config = dict(
    arch='conformer',
    hidden_act='gelu',
    qk_norm=True,
    label_smoothing=0.2,
)
Rows from block 2, named by matrix and row number. Rows with one number belong to one neuron. Each number is 500 + 40 x the weight over its row's rms, rounded and kept within 0 to 999. All counts start at 0. Numbers have three digits each. After the name is the row's rms in percent of the matrix's.
# fc1: first MLP up (model.blocks.2.ff1.fc1.weight, 768x192), inputs 96-191
# fc2: first MLP down (model.blocks.2.ff1.fc2.weight, 192x768, transposed), outputs 96-191
fc1.370 102:519502516492492511524524543540505538504538502484573487534520504522457411547448536497540503520449497480494452505432415518434474481477508529561508517543511566522545499544415463536532484533518599496513441517454445479465561596484518550514487534557434580511546526490485528504544464469482457452
fc2.370 100:495536506579463436481394484526490531514455485520420510530595521583474539497555447504524500443478528419483579515481599494555462523509526471561525495483483557508504503530503520487440524530468483575474444439551555512426542483511496492504496480516547468574530512543495506613454539501589470446
fc1.371 092:510503514513551482487540502533502518524544410475517497483460465419450491528563527510520536500445535493478503522469468551577494464519447486471535467458523534469475470448516367441536409508547520521500483420486490511512472521441493462566552455466503533541443482423480458490448539496519483455
fc2.371 094:552481553550552475482475504505534457502568523527498504490467450430516494491519462463525491509483477503469408482459539522532467531508470527581452509549493544505404528569533559423470500476480443497475491522475508500507446524473534475441450460455471519512548535490491527509531559460555531533
fc1.372 074:528487540548440420526503493485522568471456376580499519499521482543482488524515496450528499468519543483460499435533454561578449525454496439389564516473454533514484516554542494419511517491504486449505524490483505534458495514580509540498456520437547495516457544447495502524459496512535479485
fc2.372 069:495484520540523573459489458524419426474468546462470484470495512502460520509521527458538538477476433508519520513533401499520463522501530519485524402521497510585506568523528493408529497556479440423440552510490482539491491477590505472468518561445536511421501465493488456506496502534556440499
fc1.373 075:456557516433558479485486531422470564462495441466548498492516486490482536509533502413551485530503475539508581463515430525498451517511509473489478551483444529505529466509495453512501487524456558478411477470451479461471432462552434494494557548559500506492438408489541514567541481490570422534
fc2.373 079:497397478538496544485436492472506525497443475419462528503529497438492461453539545524461471493595503527470492523497441451496504522460435522518559473541470520512417478484515467479504523508473608437512506479571482489479555460466478476478554507496471540505493522499526514503534563471539492465
fc1.374 080:555510465566501467452524438483474443565489553526528470551550593475548420464497520540528542544539568510511541505485482539488430480493527493469436463486474509511482508402436498559408410539511503495547442547490516441559530492442503535467470517549531522463492560528473455498479440524539515495
fc2.374 078:502534490560415496441495535450516538529488388417490489546480504532498563503485485597542505499524501484439457481505422550434545514497499590429533493492516516495491580474526464479511464485464607495441470487469577450485450552480485486440447501542398506567466400468469571469530477490489544503
fc1.375 078:495459587501481466443506500528517473503554499536492511533490502536563466550572470550467534579524498510465490543491466459493507517472565480495449536515542538549529501469500513496496552452464472449474502484523493512462451549461515592450490569458499443512519514538536488489549549542423547511
fc2.375 077:484518483480537554549433496509475584562497472513525424532488523515510512461532462443524602454511556508435540489509528443489533428526467473483512451545519590491498491534463583501543534525511484534467479396458574473489466479545503500502414486465520495508461471492429504520536499493515522407
fc1.376 084:537503546484479517566515549467455469458493444472486487498564463427532475551476445504528503512495532522572446518515491480543488490468472519488424466436479509491538463503510561474464562487471470509552541538437506472533555503607510551450518452542483476479544442483515566535537600447432563537
fc2.376 081:494476554457519579464552564462568453600568567499520468515516399511504496442477441523462514547513442514504490475450570487450539499462484493487449505498441588508500476536491406470459520533527492524461479472496466503475558491545589491523551487519517535526525481514521497540503507514549500528
fc1.377 094:462513508518539529521460478506495530474500480517456466472436478500540499525495504537500481537510442514509510565472487421487527470505513501513543511518502505564499519594530536472378445478444468425520509520534467403523464508484483524555517556503618510519542514516547434451486562464510475445
fc2.377 095:450458505472487525541554399493435498469529536450555525478409520465493540500586516564526480557541553489552545536457519544516552557489420538546532474508514531472462543524472472470455490504510518540512475467482493474507525510440454607526423508443437582498542554568473511572523495527469542468
fc1.378 082:518536541492611553549499521452454490473496528462440465474522511564494451413486545539490517485440523458515484510544495551529485590522513436507498517455413510544524571559469532515464553487495531506506554553516427479464501515537507507563457423502515486527486529425497493539523503493508537492
fc2.378 084:478532518512528450514451499464440550491481537500512531486494528525507460436494458466534486511531517472525495501498541431492547502511483572504421505529506507570475460500486519570494464459511502503479485461449423494466501533506477480485506532520512503511527536513469529432465378562469453409
fc1.379 083:474499545491541494531465453511424539472486542542548496479506498475454527532494465467583453486495479526534529590523418514509487559550493505534464477532489471608397499442427462534553464492483505535494492445528500489490510529570571500494502536576531427545536528499534518505500473407479514451
fc2.379 078:499549500530524478462491476575481457427495533510487513484496465542480511426468473495557506526477461551551427518468521498515551433467540468502513498504531520441461553539493437554437502524469526441514480483519548494434513587432494484528531489512516486489469500489474554475462521478526519406
fc1.380 063:482508500476511480586516558478522448478485451474476526433508484494577574437528587488411518504507502560555521490547507462495489431542454542437407559481526586579523481496451514496482429493519444494508468517490406526536520500469418523451510538506515558525484477475509503489465538506475479497
fc2.380 062:533493472526476468549460570515510539502469512463547533549464468484444522476535452556501490567487483548474492490442470491500539523548545547480457547531547510458495451497436555467498501554488553504443535510451445512548538514441491546498526522512413506557546453459502532465432502519507484512
fc1.381 078:558428578524512514543575531413463519496551492512449484560463553538525512456511463539458527450433494448493523496471495505526441507510552521450476449519544526491495528491533486525549552526539404463639596516505513448530546480512480575452446432483551573463519507490542450610460486531516487437
fc2.381 077:528521471392475495474497480494448467519423505563570540473443492482509476519544475571531452532485505468530533502520511477550527521555482545507489448549493550484477531541475465499531528517453441507470582485504505492552447573466499518449490464532619558490561466494424504435459491510504496460
fc1.382 087:516439566479526505500502519491555509579465517538534486521505541509474527484575541482483429542520473557507540573545504485485537434532488534498506471503448474499537504497491503459519492471536516584469529440536538460493446447540553498431520453443516514505546478530464480511451452461507501520
fc2.382 092:516543524510476521479503535435432478489531534536491494506469559486524497513500481440536490490432578554480463442467506503524522560546472393512449510437502532559469538540560482522496478553509473545536485627539499542538551467497469534553531494483499565439529504485533509514492493610515493472
fc1.383 142:526561512534445477490504484460513455444480499471487469490501464531524467473497533472532664461528437515513504563467480441477488542480542523552510486498508477484452504520556465424498463458439525491532545494542554519511497493483507507531491505458556567497490598503414475489484506461561496377
fc2.383 147:496526506469536503580588583558534507542527516504467510588509402485526488412525512545553509520517470539522496476495409518479536514545429514495512553458508574502519558472527481532491487573495485531507532512540567470463486524532569473496491504502535528434514525506492485510515454472562542476
fc1.384 133:534550460508466489539473466495405473496515527533491482470487491428486496445547564514505488512569528558484457469464470561498495519509544490541547455486466519523409508438509561557429458461525492494473479470457507474452502481477492590569530437506520607544501526512444458481522511443478524530
fc2.384 130:475522494553481522523456515457471500462566474475475442467473619485480521446460582564604505510514406555524527514472552522412443549520572553460512541472521539473466485538444498508576549490507537527534461547523462445509557474428475527497503500444448489494526530495534432542537508504469515485
fc1.385 091:572497496508548468518488516539526527509495483510493540429474450458497553525523461492484470481512513439434416555515483577561454449531450470479507455546471450605495464541468512569517463419471481522493507525552520477460452545473444513519463505463481605553576417448457408539518430575520415528
fc2.385 084:469408464491508554493555459508517496472513496491527483526461525455532529506513511514551494491433576594433504538469459478521478488530514480429441452486527501503504540523449463525563522506475526486478537564446443486396479532486515487439542429590467487552486518524540538473517464464470475427
fc1.386 082:469470435442524555485507488497542470468511511486562587460560537429489429416516498494451512506538451487471515492554556442438477506518583489508542561503514556532500554528468562523444528492491502518540580492493444521434518477505482516505524506474553530513463498450534469449508461530408500528
fc2.386 079:449542487613542461516488520440506526470453502467479506471453568506510475602487536493539462376458532517498519502529540488575469495514451528489567466586475481485463466514519488548515493423467591469498471443472467500549418524498506521550519518520512470542560476454456523435478571467569455517
fc1.387 086:485474520563488473459500525533509506517495480561482456511554544455504557459555546488530476426522500501471577525491488494468503466534517444513507459532434447549524443448475502494511516435586562511467483601532475520492489511459468569513548509469449462498537476568485466515454476431452467542
fc2.387 084:475432545502533482481602504409541459490497438531472492501529480515481529484565410450475489524466534540453529485503550555534542549452521429497521577537534505532546523516509500504508468521484477508535568502482515540537490517559477495509487492473527577470490530515474432505538493522486495542
fc1.388 077:501525510443387552507484483457490444487545496513479542445424497515468444513513472486419475460429431528472545497492418434502462516524551530515493478488507529391549510522470561503508506581580509493570457444520484442454475520486502461488494555532493463536418490496527501547550485513474472450
fc2.388 070:528513464502504496525501489524502464489554421539517523471557415485522555535525544525529479533489442601480439460450509495543541511450543448545562491497500540534503484509489612512511452555523417459518530563563451460483590517538515431558501493448506486502496489500472468464511497489522484474
fc1.389 089:515446563475547473544507527489520532523536490507441481464573562616510494468528558544383393483484499435480473540494481513501498510491530495503483440418519452477506493428466468576545510503465544504458565562551497446471525445564525482495565500523482494463506489499486532495499591514490454482
fc2.389 091:572575520543565521554522513443531470510465467485513518511506440480533504451490506516475535549392446498433527507433531434501461456454511515541489521425541496521547540528449470507544518515516472542507498560421416539514510430504487448589545505515520548530450556534479525530480499507547495484
fc1.390 084:448533494553477466477497503480474500571569484481467550497524520538560491512442474513438524510543504512477568535556476485509503537409522555504454552498476490524417556457534518547520548523470461432611518468464530414509513510485584462504528524593557481492503510473458536426494574506480509526
fc2.390 090:537445534438515502529470470539524520475484459582503545490501513525494462520433529487468504456402461540463435579560482523480550477489542402449499534522478505470481505555424541425474570472537438525498465518479483487419475542525514573475526470431413465543517472532494517454595505502499512461
fc1.391 094:489464492598499453521441537483483503545476439470508492536532525525541478565521528543459526543472443561435570510541442476513465465487503528495497531494463458536463484491472485498451442554498539576512504549460533564520529527433437521525475578493526521470476481472554509575505455483465434495
fc2.391 094:511480448487436449447426476496501494550521461474425492505474419471436545462564437573536399462507495548469477479437475396503502513530584520541493444568445574524510490437485482463497506477509533551493532484491413465478422511475503455481521455532577536518509457516395545495452470496472488488
fc1.392 114:475375514564509461453496447506556565539473536545534484503536477525536491505471537411423500529530487505500490473561538460538487466536511536462518564487476440474528481460521537429506543505494516560460496522513547555461472463497514557491523499510523532570514420488461509449472492524536487500
fc2.392 114:474527430550483495566460490446491514554530533488578508515472523579528574454453545525537491508472489475538482478524451488505472552598510476509490422528534480509513463477478459516494585487453524528555509514465414481486547428509432457497472499507406454506498530505516473420518486490493546509
fc1.393 074:539491557526601516551549495467543514490407438564465571552479520478446543523459500576504533509517506522487479512537512517508494505498499497495473443515474440526541538587587509559438542511503535510488453456517513462448563545475488517472542455507493486580474491568535472469520521525576524515
fc2.393 069:526560511546433549539526555537487505522522495516504476532486444480461492494517511487521499438472548484559466533511529517506535557484504438485439531426489486417515429430539490457483575459504541516518564406484467454500510421466436445556467478470451453466489457507411470507558395459593470487
fc1.394 108:439558510521470482437467457486510489513539473503532468453465545500511537488487487542594517530494553489557443520518494507441584494528548459509513493513538476422502551480539489543565526511505483465437477441529440417482522521546417507514560455485566541524543439481514487492522554524510556459
fc2.394 103:611530486475477472492494467471495453506494447519443481508470407523492528441502573499497570507518499498487504506498519470528465473522481579469435416510504501538443587459505526526489531492474395498494536494435515507550464490466554545527469530533480501522520613488522512476526479531466500494
fc1.395 095:484579506511495494483457531533510478499517456517591501468478462484462459490468438563497506455489524493489500491492520458505459473542558462503477598554531516496524567463422504542481555528478522455530518489454498578412482488525501528546456546471576532555530504497575513550506541453529466427
fc2.395 097:515506554509478472541546582454442447499418519449404558457516528521426501596456455556423545531512499413516460526560461497532466549479479519497525527455537481515460496487506499475482497487516548505547535542569483552478557456528453496491532494551596508442528518475537490472445610540503531597
fc1.396 088:479484473488493517490480510525521491531511588419538538472474519489499470470501530486471485480471468545572542538495479562486529495505572487514508534505547527544521511534408501500519480507532469484495511580521522500442572558553530480508415526497494494524523456554446485476566542497517588528
fc2.396 099:537457514458505507481496544473448511549503481528477548550494546592538498571404492485484568488473466467473549512553494576478544531494499504436487529502476488496500467520444457553519445434487563514546492473496480478499453567473483524511532506531588436494485443453464542459486518455468556537
fc1.397 091:479486460536502524494522433530466487492531497475467570491599499592523466422449445594471446485547479468595504500480473469572482560519519530501445470532548558518461505532494518478477516445487486497468596486468498447503471456485538471490527503475489481538516511527572510497409485461572519462
fc2.397 086:476482522492532469588580526527520462493453523520471476508462431535478516567505502536456480543427523486483471532462530542534510485489445454506491439546494486494493496496568538547448573522463529473411461470584466496454568481596491506481542440518472448523595507488454452428442516511565482536
fc1.398 083:432493573507488545412388487489569535455486500536463468480550483537525491433528543579582520591495453484552554567507531481513496480482544513564514512573517611498500491465462512459570538480462517514496482506463504425522469508456524491518487528462522438456448497491517509445455494516539465522
fc2.398 095:533499517495486492611491522462530492500451478473523453559623513479484475484589534467559468449508480510502532475522498540506447514474501467538449475553550504488533510496443490508517418507534467466499447496456556463518566478566494447436410465491551511489552506474505450438526460526507587489
fc1.399 103:491546519545474571595526541514533417497495514492503579462473466423451475441481430448485537519500522548463498470467460434497467510514477514534491504472484564553516506511465509538467509485499492518432543496516425524469506559535459423457442592475516520448520491521527450542486523489427528489
fc2.399 102:482515493522521500549500435516476515497495528505552461442496547560501558571473494454445533566564569485482499497480522522538487489533519558485520455542528525501490448542525475569386501558588461465477482451526514403477524533456551541528558473539473477547466466515509539512443480563508490426
fc1.400 080:411453433510573465450438391466529389521520513395534549539468499448480509455435531422528487539462503561486497519488517516438541499486494503496559519533468535534557517543455489509442445551529553451520506517567482469476516503475554562508454458509463502419561512519513507458488516534466454522
fc2.400 079:453567456481471535526560487516503508575509565499435451472497459463530505544507535463450495580515528495536518573425462519460439520547499449521463555516463466533493541422508527502582490452605495566556503503403497508468540478544540536448474483477581483516534516509547470521518445521539513475
fc1.401 085:517491503495561489489513507539522509447513517514509480474501547478490543503553510505465566471467476497448520576543449498479548526489574606485519555543511492547462504574548528523526502565592505499590476516461496565455549467487477399510528478517491512531511463494534618442592452537498449442
fc2.401 086:477540506523497515610492548479485558446486516438529530495461464461447629530522476463487494468472546501457457481523529557553503523516559568526509549466473458518500480526553479466510482474474462552534496549520500452416453487434514520537508489546498458496471444455490490463566564446541521505
fc1.402 071:493536515525478454477501505462488463473515492516503526559534433522530486491495502489545464533424444523534452476561439458558518592517487433436476480488504493579440528450516552503487500522541462510552497505477583535502522440486423545506542518488582446545495520440484545497499500454509573482
fc2.402 078:504489477412503543491521519435504459496485483455504493402583518489430524469476474411475486466487491504554410505454447508503487529514521519481494508445552527427452528491456526544520491573456410472528485486539472506535493522498483479478462523448471470481456433505540531481447507463488511457